{"encoder_arch": "shufflenet_v2", "model": "image captioner", "dataset": "drawings of small networks of dots and links", "train_examples": 195000, "image_size": 24, "crop_scale_min": 1, "horizontal_flip": true, "translate": 0.06, "color_jitter": 0.2, "cutout": 0.4, "tokenizer": "word", "vocab_size": 54, "encoder_norm": "groupnorm", "encoder_activation": "silu", "encoder_weight_standardization": true, "encoder_depths": [4, 4], "encoder_kernel_size": 3, "encoder_stem": "deep", "encoder_widths": [96, 192], "fusion": "prefix", "decoder_width": 192, "decoder_layers": 8, "decoder_norm": "layernorm", "decoder_norm_position": "pre", "decoder_activation": "swiglu", "decoder_mlp_ratio": 2.67, "decoder_head_dim": 32, "decoder_fused_qkv": false, "decoder_bias": "all", "decoder_qk_norm": false, "decoder_parallel_block": false, "decoder_inner_norm": false, "decoder_positions": "rope", "decoder_prefix_bidirectional": true, "decoder_connector": "mlp", "decoder_tie_embeddings": true, "init": "kaiming_normal", "residual_init": "scaled_by_depth", "optimizer": "muon", "muon_scale": "match_rms_adamw", "learning_rate": 0.0078, "momentum": 0.9, "nesterov": true, "orthogonalizer": "polar_express", "adamw_lr_other_params": 0.00074, "max_grad_norm": 3.0, "max_steps": 17800, "batch_size": 128, "epochs": 11.7, "lr_schedule": "wsd", "decay_fraction": 0.4, "final_lr_fraction": 0.05, "warmup_steps": 350, "weight_decay": 0.03, "adamw_weight_decay_other_params": 0}
Rows from block 2 of the text decoder, named by matrix and row number. Rows with one number belong to one attention dimension. Each number is 128 + 24 x the weight over its row's rms, rounded and kept within 0 to 255. All counts start at 0. Numbers have three digits each. After the name is the row's rms in percent of the matrix's.
# q: attention query (decoder.blocks.2.attn.q.weight, 192x192), inputs 0-63
# k: attention key (decoder.blocks.2.attn.k.weight, 192x192), inputs 0-63
q.58 096:123138110144128133097121112139140146142165123108162100134115120126114110147144127118116133101104174125119135173167158121159131131130165122108175172120132119104146112068119091115113144115120074
k.58 094:135092131086105101109095114152095133119134139098126111092115141099127113153069139129137114076152165202141100103130145130146183133154153100124150097115140148139124115155132149148136140139115132
q.59 089:162194142119079137107110130133120161135094141146140137129125102127123127110146140117150150128141118106098147134140192130107136144060098159153143135091138135133112168128150097136140151131107129
k.59 095:114103079137085140143087121125121110082104121144106123160124139080146135133110152192188108157137151111104115124160117124138114107132111146110121085121132148142105125129135168120103110120107112
q.60 083:130112148157053157167117084163104094109162119151116094139131123154150137102141155148144160108170118127136100134111127126141142127109117097106145138123130128109080136128122153140132135108093129
k.60 093:143104126104149102104149135125154106125122123098147084149087125143115137163093149158112090148158114130146118107161118140120142111156162098114129112126148141104168161176143160113169174158159066
q.61 074:162112119137100125127141115127114152117112123149141128158101136141147148125117134082087112110133158119174141136103143096125110173123131138140062128139154108114123156108151109106097134120129088
k.61 080:126099120147144110153159137103160113114131148119112122112104127116153103158124145134147152127165118177108146132139115089121156120156120113148151054152142157184102117123108154145115160128105107
q.62 097:150123124149124093118180124106131122121091110153159131129093148102142098123102108151081100119117122140150111118090144128134156151143138100147108139137139175134131141132182162172123109107081082
k.62 093:086142151119156137155127167135138113138120136083145105129146099127092070129034160112128138114155109120123148146135092139142172100164148118164096159145075139130147164144080127119136129143114133
q.63 088:157123138103096169123128182116142132147167134166121121123139113114126120105136124160113131112114112097159136139089173160107126128098124123140102158116147120141136144154126127134144128107094139
k.63 102:104156118157111121132117124144112143094128132126100145131147169123112154163119141127148106088127141118130141115126136122182100112156124127136119171128128125153141078113133139099100149127114111
q.64 117:132094103116162073150166089131111089103114088138173116149129134133095124120095095167091147106121132159158127110126127111130142115150119124117139149157166143102118135141140098105172101132105133
k.64 131:120155151127137097122145114177107151137107125106141113109095131134149157137136106150123150135114121131115136131162117139150127125120128161149095127156166140118111127143120126138158183115155115
q.65 116:132143083119087109166139127169128156137110106144125117116107117118132174117113145053146124137138134137153122099134136125159091101129141125127121122156122185133143098179099158129112176095142140
k.65 112:140099119133088141101113146158134105156151114135133161093190097125095111066148157122131142081160146136111143110120069166125141100091109095156155095107154087138149113138048126136115109124121143
q.66 114:139139097108098128108104137113124139139105103181144144149154147116136105172098146147129137140131109155113123141117149149136126138151119104122128151110158114114143179128102170143132122139121134
k.66 116:155121135096110078098125123119137137142071123149180108134114124117101098122182151170126118140109114079123104104179159149096174170097128114144135151115143082112096168147147121125156153118127116
q.67 121:134112098136138154141148069125145132130113160121120139127133144133088128127144061158161136114099131132114144121104151141092127112115139092141109118104120130134098143140165156113170099156109113
k.67 110:186129135125144135127134114117090138121157095191122130089131124142119137129123112110099141087134127149121120089135137166120166156134158124161135147143153136129180133127082134143130124108133164
q.68 126:215142127139122097119090141130136111173187157153081152118146130110144139147123156105092145094110116166126108108146145154144148103075104146128153142138158111129153090098131111099100118128144117
k.68 111:077136110158142137199106153145149129166142103100157141133138186125141120130153151104108159081143116116126139128117138099131099110089136109084118143107130162139060163111174150116099097140144174
q.69 111:153125109147107158108141162119133152144131124099109140132145099134136163099121147145159126105159102088135125111112112105158126143111110111111192091118152130124144098132113131104122158162124116
k.69 116:145146164112111176136140148164107152134119060099072155141115184100154133100107097086164142125152115136123197120151115108150101103074140101111117100104131132131126114134120137129150126097135149
q.70 105:135199078091153146153154089107112144156150109094141124165102120126133108138129133124113103109145152173124110149178131095120158141073124119122160127129119102086130087141152141141109134142130142
k.70 110:181100104122099124163085185148155141127155106128115133151189126092156106124109105148139130126120092131113122144127159113144130115141125113072108125159120135141120081171144127102106108102188108
q.71 082:154161146139126135122126123135137090160112109135136141130146137129122130149092123110109125148127151135170108150089111104135146123098091107142153139184098153148129121126143182140100088132127137
k.71 088:153152140123103097126162111108118161134096113140105131129178147104132086112134110161093102082136138135151143134081121145135146096159148138120108110139184185146096134122148159075103162131102147
q.72 074:166177142101148143129150153103100139150147111132109161101124170138178134151130170099126107100167142142112129069127127136125079108098149134148136112137119134137122156118100170103124130149136131
k.72 081:149166122164120165122124133144157151156120124101119158130125145121101141142120158148139116062109166139099108088129143116094113096141131144150143145158128101157121150111149109137096142119106133
q.73 077:099136102122153093065135139107148132132146128143131133146102122194140149136158136175128129088049139129148097161134106133101145155122164076097124141179142132140110146121194129167120142104131151
k.73 075:073087154142128126112156163154118157142137122121117075125116113114105130102112077123109097145116108122113151073132112098150094114135116154111132172153104160193165106136148150122138126149168103
q.74 100:162089153110114096165127124117150154152151104183081146132113173149139114139124113123110127101113134147145133119136120146146114109155122148164119073146146104142124146100094106120093108134170122
k.74 106:145110143131150166136106135157134111147105111107134118116139165107088118139099164110151126157145178074125142173117139107143065088136078148135115164116114139121150163161105107117098148113104152
q.75 077:066104152134129092116118113109126098129146139143157125141085108145145122105124153078112120161125137095104132105114129131130125108164121138112114150122112126098092141082135115171140103171141126
k.75 077:078093115099135152105142147131092131097171146164115108118136145140089114113101096126163115119133122163129118175140142143155082131157114143156115124111127114134132089190163125092119120147196145
q.76 100:096142169099133119091138120153124126134129119120105120114109131126111125110156106097147169125141110103133112125104170140116150183154148176141135155143106188153137159158108116172154166125132119
k.76 100:128123153130144134162150095054114167145173163142146151135085099129089130127149129114147107141128169149155123054132135135090153151129110129130144159154119107156117087139120106139163121110135151
q.77 076:150108136083150092110110171144171145167121089156114154137102156163144076129116107115093130086115141137114105159129125126128145109122122133110182164142155101136144135103121145145090127182124114
k.77 078:136118113142146116161132156170169137143079094124100146183136143128124135138086114091141096148150107123090113162114152118155132142108116176102089143145131166149120132088152106098166113148109126
q.78 075:111132130115140133134105109070094116132091106118148137160108123158164116144149142137125096105116113128113128067122144108166116136141134156080118172130140099098127134115132093158130114145139135
k.78 075:090162127135145081115160094153134137137153121146107104116134122160101151134172109121111116095134126131153147136123129121149124105134135089093140131140112177112159112126119119133120134168163165
q.79 083:116129125130149135141133093152095074116087079152145142115102135192120147116084130133122125131147128152155123067112126145149110093144122162102103091163089095139111140133157124088118117147123126
k.79 081:120137134113130155129130146120097099141163118103125111109128158096128107122147146169153150123154139097107178154093147137104101088149082097137133136149132124126144106150098096053108140113098114
q.80 125:173116138116114144159103148112111077126137131119122104098134130085120102137115125132124116153164090133091130111135133142084092177108114154124183118064121157137102114109125123120126118117126167
k.80 117:114071099100111087141153146158128106143146085127137144113097134070129125110081161069134124116170154128156147144151086122135113150108145131142149143127117142137186105127096153141109175106114150
q.81 117:105150092137138132142141135121138145098110110148136119165062127158134135154133131108132130105106150110143131161145147142081111168149150107143118127133145152142125132110138129162112138144136104
k.81 107:104125106102150177131116115089127137129124090069117138103109125113174088100149121157120098112172146119121149114131119151142144115124139121134109140138147130150118126110106117125108116162133138
q.82 134:141105167177131125074134117108145091149194147102101157132122076112131153118091155140091135128166142158107128113127118109124135125102150129105131183131111120091127120119134144098135096177130151
k.82 116:149146109131123125123138134155159084145112116134098121098182141144147146160156132152113133150097103132092116148162138122070141122163127105124120129110120131110143134091141135125115131154141139
q.83 121:133108174157164083110119129133119092138144109131146153069122110092140114125073130130132082149114147147116098094161127132129119163152140115147169091147136102146118105179080148153126129161087125
k.83 095:139118094105121153164127126137095140100129126172083125143142116124153127117133121139130156131111116110134106130118174122104121171123149158103127194092159113122076155208135126083121176119076095
q.84 114:111172154148127157106096134154090149103162115148128150148119126113093152136159149100126123097098134138148101137159121114160153109113141123136105130133133156114110158093173104109091140158100128
k.84 110:141128119152126119105118139163132097141136087148100127079151097147120109132115113083135154117088160157107149128101149124119115100123092129108194119129164078114152111155099124148149078159127148
q.85 115:108094112147161104146125127111065126126108111147123136143093146133147094149144097098109083128108120127161093127139155158131168102126138115156123097122127170157116139135109120135145146122171115
k.85 107:162164105154153108151081159102158141106153120111132098097161134105139122121133112104112157115198140112110150112091063117136114105110139138160138094136113127122180131146124155132165149132145141
q.86 107:121162125127161096139148108113112097102149144119110126140075153105131139170094117159120103158129108106122154160129164151144119133190147119126132127141097116135106117133127140162105123106148124
k.86 110:116153110140138150087132099087138109179153145157178115097127113116102115126095194174129101122109137134129174118101131114100151136120110125118108148167125113125090148095164103170166129151121108
q.87 087:109114120090153117123121094145135112096125131144144132140107132161155072155114071129150099124146109110105127116131148158110140125105116159083143133172106111101125134143139121134076117171136137
k.87 097:135135135128099155142125140114152145142141100159128140131154070158138120147110123108166101141169090076134098170077102122139128121126085135113138112151093123128151118144137105095124117127140116
q.88 089:115152153102187107102162108105090104094152125123150143148099113171158101154085137146106120120151127143129114129117111125146160164092114157107131145122139107114132144139130114171100129106154135
k.88 092:122117070112143122124116171147134156121143133143062139123149134136125098162098093131124104140150112083115118126115137158111139122180155153119134122114100180116197110133137117124135110149192108
q.89 075:121087076106150096126162135111168103115155102112097112144137119107093084107107121121148142156115117112128170161196100170136126082087093118112133133142161133108131096153142161155142145097117088
k.89 085:191125136120164164157136140126123138100139110138132141106141140106138109104113161151160110167133133114127117156143147133145145141073124154128147134116132150105132124127153119145117104107162105
q.90 104:158121116118091136121087174165131143139114125101120132094189125137147164108141113122183124137127123125103136151143142109130104150149143103162095161120138131112138070125113150080127163097186171
k.90 105:087099149126106105114130098137117130159092139096167126150119133170186150115151112153102161086128098152163060078159101101159143164111147156140162123160096118144123124111110111155132160120100124
q.91 074:109158123112132122096130097134132092088125138143127105134097134109141153126149103139163144121111114142133147083128131131150136163137156138132134141114110118088138140155151063159103157077172180
k.91 072:099082136097135131085089131149132100129144144141105114111127125159144126136162102144053125120117114100131141133123136116164116132142123119099172152140061144136150145154054109128098141127168137
q.92 107:108154084138118150119112089118103168119132156136161104150136093141133100107162108100161121093151127162160136098131128103157091099127134130147156103121133088101165135139127120127158108151179158
k.92 104:132124089141106136158092149181120140125197147097127134115156097181169116137144123070128164109154146134102115125127128135143077105121103147099150124145113088104171119166067131137114097140120132
q.93 085:118130141159142134126114079184116108096090141131141125120137132123145108110094105123118128140161102162168156111108147140110134155114129138120139114163087137135114137159174126133134180127123145
k.93 090:143112138146123110134127093040119146119114128132117096142122099182126068099155126141120137117146116126106149126087170116128194141131159158130145106136138123132117097108154141129118138165133133
q.94 076:134146123144146143141164133091163135127067101159110123179092123110127135117145073146132103078140158162108119177147120137137147145127116125149159120164140124144125130144121130157135135115178109
k.94 077:178122128139157135162068137116161154106127108112112093150140162088124157146157147064156173123147177118127137086118140124184097117129095132093129128128102140163176103157116168162112102113147135
q.95 097:105150116138102124104140117111134108097144167147112127124097121103177150157134154157133098155111118117141120124129136136104134086121129101104149120151102145151086186134184143149107134117081127
k.95 091:114157150165133143126126147113128148097135105153120142132105090148111108144126098116101089138106124126099181122119094116086144138120148121119117112082162098137104115099134127149120110142172133
q.96 117:125160094135150163173128135135116124133136114160090121120147133132110161132106136133117127161133123141122111125133098141095103119175149112115141103137162142111125155107165091127140145126155159
k.96 121:117138146097143145127158157177062110131118129098129111181147132133132160127117146108124121150136102140148120151175138188167117132179082112116122148133142103110110146155127126093129124144119146
q.97 122:111137129158105144129140129100166140154154143137148095140110138178082135158118114058078165110130103117126133143119133138090099155148120125091087136090148152142102144130132128118106129127184147
k.97 136:133090192124145154130117098123123118158129121083088117137116111148100117144074098095132181100134067119141141145095107115093078141134136133133100077120108131136097114156140156102118139184149137
q.98 109:160156094157166139128133114119135137148116160090110151133139144145160080112124120092146141123132174102114118109066162129113123128082134097100095176157109123092152142089131081125135140112188125
k.98 126:176096081088129112143144143108160129153143145120121137087118110111098157144157120123124142145147099122118134115106151117074132146121097140130102188109109090122124143134154075140104146117137127
q.99 119:154083122099127108159132127133084124085136141161151171102150126140149138157111134154139126123148127150106125117124155132098164095080077137089127139092126103129128152110121123141155142101132116
k.99 113:105149126146100141113112121114141074147177143121104159111109090161115133125142202109155151163105174117145111105146097135116151140141087106148130170092149107106112095138153101114134116096123087
q.100 109:116158105129146137179133095123064140155117168120095115155122144152161135108112115144079172130183162153107112150085102153116126125117108118104148122093129100108133145112096154148132103132136143
k.100 112:146142142061108117111129139147099146170116142146104134164137183152167127112104116091101128163142113153095113088076119121122090150106061129090128119147120096135129144155107147096100097098143137
q.101 106:140144152124157147115115112122105131125132193075134109144138132126104161154133165128128158143136106143089122139121109161143170134141091134137127187114162146173096104162124117120111150116126122
k.101 119:157127134108153114092131133173163101127186042110122123086103136108143139141117133087109165121126080115103111155147108128076165126126164098149111136143125111117142136155116159180106128120156165
q.102 116:159099098098105161116151130083134109099107164123143096104132122132104115165150112135101147109142123128133123104114125137068148181173152132102154140167136124137151108178120112166090121112095147
k.102 112:145115122089129122137150155163146136128137110109117120104138122133144136108136112108145085124149098097109086164103139158077134134155124143078105083118077179146113142148126127176121094148097149
q.103 081:154142180148141149169124125134156139129117125124150141159136106128136103155100093092116121125140135103151145140107087192090163104138136106115142095165123079100120127171130124115148091150132104
k.103 077:130111104108090088114111137132146136133187131142125140142109100166086173151166137121153138067104121160110125124144138149143137146152167139087092135140100124107137108138118136122086118137097159
q.104 099:119120150135149155128171124144121147162118126136159119092094165125088112153102174152161134139106109142119114147133190094140121122131153106091094129143123161113116144110155127162134152139106105
k.104 109:112132136141134132163147133112152137159158117156127108109119130118130144136092099086122127114129124167118161110102110128091124156108128182140137140127109124120161131139095103174100151124128130
q.105 082:084111137102145116150147143106130159112141127122062158097152179152132099152145101071169090159136146139109121110114119153112120129109097140137059135121172115152147146123113173130108151153131104
k.105 090:126127127157185118099133114135086094166139121072091125102092127101133101123144103111119121158153129155071156155114100169122099132093159136093161084141097151140168129165160117143135131103120106
q.106 092:137150154116092122169105091116113129114151129142138123143124087120142070135119159129127153160100119094118118134144167116132154099092121094102084137122131125126111160150135144138117127146101155
k.106 102:135122158117126130159151119122124181103164104159163107094109110123078138135133126098114138101101119159102106124106122106136156117098153177135160090111123154136148111139159072174081161144100138
q.107 084:149132119155145095124099129132155114166097133113158104131168103119114125114124150118120146171123144121157166123161144150091119114124147113132113152147099108117130159113179136107110118099169145
k.107 077:166118114134141140137132117125161148165151118141157156104132143142148109129118128102113151146122163137097134133101081150108107107101105093173171138089104110111158104162134062110120132128132100
q.108 084:113140130117151138108123162152120095130102131112154138083110161107140150159111120116161159190137090131088141149157140112145131128136129111141104108149161132115120119116146168121116111156099148
k.108 089:120137123167143137170144094138172169127124169126146135119069173099129083162134120101102153133138150172087121114098121100108171119105123141105148140158143107112135084121147140161151133122139104
q.109 084:135132125132121107140086179103130162144132151149139090119151173121150112111135166114152155159147092126114131090104112120134113130067133110176115068104134110120116194141141128106126156155112121
k.109 078:124133132143113108132131140100110071132128128094122143098106126119103150148131085098138185108133108119106122147154101117087136127114148145131114118154110098125155115128151110163100139115097131
q.110 073:090121134147141129103135100114120122144094151114115133120113085130153131129167145135132104150152155117131102110113088136122139149097154089080123129099098129126125152141127129144135170185119119
k.110 076:150123136109075102115114121173128169134120146109129123104156105120131142143148089141125134085140116146122154114127119143117113140104148167149155141148103122139123156144132103089127123143186148
q.111 093:099118146122144156139121140127158095093101151172108118119134089159126090125165094167097120129085127146172136074144096150116155162151136136166117159144140101110119065155121092083106130167175131
k.111 105:118139139072158148156162134124136136144092136143146160117107127130088149143180159153150132141119114133148111143089168117154105139103104110147098120158138139134128061096161086090089139129087123
q.112 104:102096168113124121171139149109112177136060108149139086185153087106124139111087161142135130155116138142119127138126146097151091115171114080174154079169145169126131109133100120132140120138103094
k.112 104:148209115060146177138103122126144128137125125128137139172130141140175130093133138123127110135141120114086148156141142116169138126129073133098101131102121117129118150125088123121145086126135126
q.113 111:156075105098088100140119135179170130126158126087122173151123119114182130140122134117132112148148108131098101160151130105151149139124105137127077137106143120088158109119122151128166119123155157
k.113 114:102151130116165140097142149172163167121181142120136119173140120143101145142177177128142152176151119149117128103108114128145180123115132118096113127134163131129140157143127055154139142099130098
q.114 111:123102149137149133119144156115155121099139104159177105172123123122127135106191144123103133102133139129125099143124125135080106145135130148190103130211154142124117164107105086102148161131109114
k.114 111:080163110177115085116151125099152126104132147139108119144110109123204160134063110166108136146126126166160095103131112097156140106138151097100150112143147131136157120119139143120143098146129128
q.115 124:147149161156103089051165090130144117138116114128104157163147123177120117111105100138122128111107108103108115138113159124130167120125146120139110146125153147126125128127126122109158102166103156
k.115 117:178127112081128121135116114149121088127152155091175135130139147096139102132126127132160146085120174133125102148156131107139132089125093153115116121142131124142118097139127119103077190128133109
q.116 110:117129147099138122124109096080138133147138122133113114115108134192211131087115120166141108130159186106132148149119138124120087138116155174134140148122122120095126108186087133121076120165123125
k.116 102:148112067115122125134152117153137131145140114150146089095113159119129113109096165122115115155144114132120123140115160152097115125130134097102083069193092100125071124131135123121115150163167134
q.117 116:091174128140126142114117140133119071164061134193151162186108089117150177113153130094060135116127125128165129101139130129129123168181139076121128102141136121159147101118116139136102118124116156
k.117 096:132145150131092138143169129179128133152125115099123152122203131108150127122144093141164130131098153116140094116131148099110138176114123119109160153103132167132099146147143123091118136119076130
q.118 118:140112160127134165108095142114100156172175091137136110147083126132070130093184126127108114130116115137186107124138130142167120110155161140126104121117141106129149113053113104125144167099097153
k.118 114:095128118142123108157128148110155128138074136113101137160173126143155093112130108146140083116118119081144142110141146105152120146127137129186137171087142121141105141122115111093108155147130101
q.119 089:136095137111110123155150135124110111138120139170108090126090113146125125121153150109107109125175105130174077121142167116133132152126145129149137123104169111130158149135137118136095135109156134
k.119 089:115179163173150115122135129080132183100083142130138130089126174131117136167134147139125097157099164102145119128093154127128134101146088132142121105145120137131130115130177118125129112127129085
q.120 110:133099129131131133103139088162128106129094096134115180163158114123136162133143097140101142137114131110151169105173092168127158125131098129132168090132134119121112096164104119132143111114145127
k.120 108:143126142129142126091082109113158132104144129131121153196141134135151139115168109159182108112130141122106135102155144133141148121119128149083102127139099147126077086147132133092154164120129140
q.121 093:150135099144130130128156121110157117138105072106064140143100139139146147126123155099142154117149123095156127130145133090138103134148121147107166124094149171155151154166088120116121112165109150
k.121 097:120171127129137156100107159149150118115154166115132109168159123121147119153122106142156131139135123118148131123199152109146151106154098073112082127122097109123087138138127155112147122160110122
q.122 112:142154158128135157141116137115140120136097088142121152125131089120090149108161159103139111139099114106204118106112163130130146129159145131126125156113167130134124077135107106084098125145158153
k.122 107:131162182121166148166129158102105134163115141155124146173158114143133152158156154139186119126110118133127129114161147110166120132102107098163109166108128131137118118131147129084104138117091117
q.123 081:185124147058124120159156119154119109162166118090113154135130167129134179113095107106111098131098135123128135153097148161134147095150158101105139109134148123105113105110160128128119137104131104
k.123 091:123145131108190093136120109096120125140152112144075141132125140152142116077109158102112133151136123142110160161113100151135103139165139144069107109160124102145126136117128135170128080102122149
q.124 103:072091122142133145117129133146094139082130167149143140115136146128128143142140124127096114086156145172133121103122107133114162192133145180158145112165129129091130109136119096129116115113162117
k.124 100:143081117137114135123144132124145124166130117107154119117108165121152143129153126158183081137113148114114137148131145181102095143136121110145126143098069149114139110192145167117175129121197117
q.125 079:095110115181140123130159129146101108115148121110118101091110118136123133126141129139103097123154154113111116131145108144126194170144165138103121156145091151168144126130169124145122127167163097
k.125 095:091108084122141133100124129129172159143113165149116143141152152104124124116136088153138112098155156127138140138120165134119133144155114113131117156170153099097135130091127102105100104123158098
q.126 081:150116104134065128118126158140123158109128128129109189152114138103141142137071080078172130120162111106103129128119080131144105116106092173091133096148153153107160151126126090106119090113131085
k.126 079:175066102121144161161122093114128107141163123131143140123093113157126106165113131081128168074124150141122087139161093105160122127110135133088117186138121134142120166163170133142155153117141134
q.127 095:127141147111131122124105077174071110105162127142107109085090117121163165140116138103111077124124125114136149173135173132142148118134096102105123149132116139133110132111129130168159133136103139
k.127 099:133122122112139119118148141152127190079103147138130090156157119120143119125116122136080103123150149153111133132105123146132160115125138111125178122164118127116108161110117123138141100126151085
q.128 118:124105132158121115141162126164090111144100098132093120110146115134121131147105120114116143132158163113155134105125104110088106146113119150101150101168089168146105131121111176115127197131084119
k.128 111:125112142084137161113122101178109147156127124160109128117116147140123113218115122115141138123149119097083144189147096152111132122144092135137138130130108152147140148160129147163109107127131165
q.129 110:095138133151120082157136138134118084119128115185108127129129159101158133131095106141113094132129093123143141129129162134086145113141096104126187159134139170133147142147113102117088101152157129
k.129 115:135136160113082151126115142128135117095141136118145129132129107096115160148128133139103142094145124138069144146106177078196131118152065113133107162131138080136086096134124108109113101107128105
q.130 111:144130084128085116136148117161180138126096095122164106099122106145153081113095152146136120123147113132118147149089159156136085167119195127138128142145134129135115140137054139151140098126081165
k.130 113:147118146134121158122118147124153108131133099102139103157125159128098159112096151133111143100132117168147153131120074131116083141093157139145122111112117167132137092137076161097121200159119093
q.131 118:106130135145130110117133090143129099124118050140170123181128121156125158072141144136151151153148122105109128146135134155111160101112157137121111156106096153107142130151135161116151134133117116
k.131 118:135127156093146146133123155109084135128092117155106104126119164103110128176088118168140102129139098101167166148120161124161070112158090144150125127151156126114097108140123110113126133101169140
q.132 121:159122144129099108085120124132131139145092130142104137116157145133122167151140144149153121114112113099110146108120122144132122169115154128149122159124125123138126131158109132129130086175106124
k.132 112:136157111118076108074130117157151166145088141127118110127141094104139118167117113109137139164157134152102134095111153084134125153126152129118131098117140122120117123159134166111134180156106096
q.133 113:159174173153153122180101124141123142087147089157166142134111124167121126116115108157131096140115158164163134150159110121171143117112106123093157114141095091129171126096108097161098158158098102
k.133 109:098143096130155127145136147110120108155091096164141125179104114101082127131126126145119128112137087134154175151108142112153082080156149138142125108124082149084159122125114137157103164143147106
q.134 110:166108101125102130146171101133159133122116124090114117071139144124120135087119117105134108159139142093106130143134110147142145127153096145080097090128097160159143131133116104119117079170184168
k.134 106:116123133125124126127120127144131113114147124094143106132143117126128210140132137099129148151103142169137112095133143142130149124132134098167124126172145130155058119134098136099128123154091128
q.135 091:143178082098099123148098131149143147148156113123102082129092123148155081127147128210107116152118161122116093137128110163134147129120158122071144161148174134142189129119072104124087140083159135
k.135 095:118147102078144154124104105109121163124100118104098085142097090122142129087135124144145145144126123103161129158126145147091126126140104107138159138112111099148154168096123143100134086073134128
q.136 074:154150148203098094127122120137154117120149147129083146117143121143171102119118109161090169142132135157110111170102146112155103149130146129130120181175139112131094104105144117059132120128122168
k.136 074:115122055130124142177114109105109136128110086171133155094155144143144126138118109121112098099123132058191153136149147157121154118122115138084098120149090122130143130141119138128134113084107131
q.137 098:092134119106182114167155121153102117083092088144153068145131134101150103099152131137129139091131119120110124086134121143123161106126156125181128116110074148137117144125086117180134120136180107
k.137 093:119120157128171137140156103124113141151100092115117123148117123147095171171143121119101142144097121135137157129097164103143128123158163098146149165110149143160114132131131111123112155154159102
q.138 070:095083138150103096105163083115144117138125055114149164147148130148143116133137114120138155088102169134123143112101125143111124109073184149169141120116110114146145126113110111155170154117128111
k.138 071:111125148163136115152140108137141102163149133128146087129102088135085105156126113124140142098112138175114159144126135131105105098132129150126164122127083127106116123119121145116093116094120126
q.139 080:199151144109089167101127097160162153105103185109093116102161139102128119102152136098123084114137140144141143137125156124131121119131126126152124113141140146147130169101103180110149105091170115
k.139 088:097137153101086143151131159138112138130136063138113126101137132132131127118177158128162098143125117128107096116080171098096142134170157152134157155144128154124109141161123148098132081181098145
q.140 074:090128121156119126122113100137149123134157157146144145088081107113144094126151110157118137177132146108111078130105148119183150084133147129153129131159094159143138127126126134129096113075162149
k.140 070:138143125103139147080131147136126120104117096105132104161101123101133156150157125114144197133148102114126141165084133118134077135134179132139124094130151137068080167122147133121163112109064130
q.141 067:105148125139113150130113141099134094125122130149087134145090109121123156132123092130165113106195144107154106121105162132153131148163083144191090139096127162169110147082163177102137127064166181
k.141 073:100142149111165136116130155140110132097129088121121116144079130137145135122175169132171134148168136128098102105105110145145118107093164152130102158124172100157128150104122105154138124158149095
q.142 095:082144118168117138092171169115124127106119141149103118141153112161152124138095110131143164116177178150118136120123154126138122155124157160137104123138133112110111112069170146125128130116105146
k.142 086:081148175121128101140144117112129130157124119180127110112101120146139103148098129116155107118152134141113120137112131129071108129094147127108138098133167126157161107143137138177135154101157101
q.143 080:112148147112164099116130114153130135105154160168107141148104118123141137110125123119124126164083110102127129140119154100156100151168124146164131107108096154106105116149160155123125117137140079
k.143 082:163144127091129133117129124148140155070130120102109117148131170098115159187112158162155158150132130130140117138119095160174149155075075099126090096156114155104131127096118122168156103083113127
q.144 123:156126101126127147119153084167107144160147129128111146170129141127136136167120175090163127127156130104139096115111127148117161134088155155097053144140178173117156129123123091132144110133149122
k.144 128:173118082098096130141113135128130131135118144136124130135112126122118125107112076150140093134115136147149108074182104122154130140146155098162169172107112105120124134114092172090089122130155132
q.145 127:135135159098096128142160177160110104116070133129145130138150127145119145146164122124092127187119164114118161133129149131128069139131101143134170143125149103112134133145128115139128131131156103
k.145 118:125144121097132152131142131097140146127116140131135075113136097140102140094093093110154145116143144112144164178138114175115103129153153136085115127160100081111140085177122118203060120116154127
q.146 117:142100103147137152142117128149160138139105112137115108135119090121172099093146116154116143094134102144060142162113096121154138111141081147139154103128094121114152117118131134152125168083130150
k.146 114:120141112093131100089124119110142117124087142136119127150155113143097116155156129119152150128135139138124137111136145119158104167131175144141130107168127127159115128111073144085158137114158137
q.147 106:119155112164125157131127127120158120092102104129138113115161127140099105083107142087107134138150115141122173153110103125133093122102149124138154125117128173135147102122075172110104079124141120
k.147 106:160132129090096108121150134118114173081153133161146127133111112116138055139120110129123148098116120138126149165113129129148113131140143190108152148138117135137153127136119069136117143139143081
q.148 120:141094118129103116151092112071117103114155155127109085174119147101106112109110177147134136108130156142173091138120163113163091135152164144141157147133102134138120114131124162113117111097106129
k.148 109:139118123117119113157096153154149127130137131114155121121158134144100084112132107102147123112137142117112161148143167182082158160144150177114141126152099093161128154086140127083102179161109121
q.149 117:145121116135119158105099126150148139175127099141097128121152126149154164184067162101148125113081131118123120129155150140104132154109134125140150113140118132158093091138139156113084148110104158
k.149 119:123139115145143153142099132109100105197132134183130080106115117137145152107081112097170115068130156140125133153139112167123102113143156153162162120155090107157168113134127168141116157088162112
q.150 092:079169090146157099193155153157162125112131088149116142154130087116155095129138130152098127113137181134117128116137092113092149133106179182131193099154117134131115096124137098196104161111084105
k.150 095:113189100094138139110114120139113132141085183141114097150147115114121099135117082188111129141121134127120157128191125124133128118151142121124159115127084051165153124137124118134137116137122114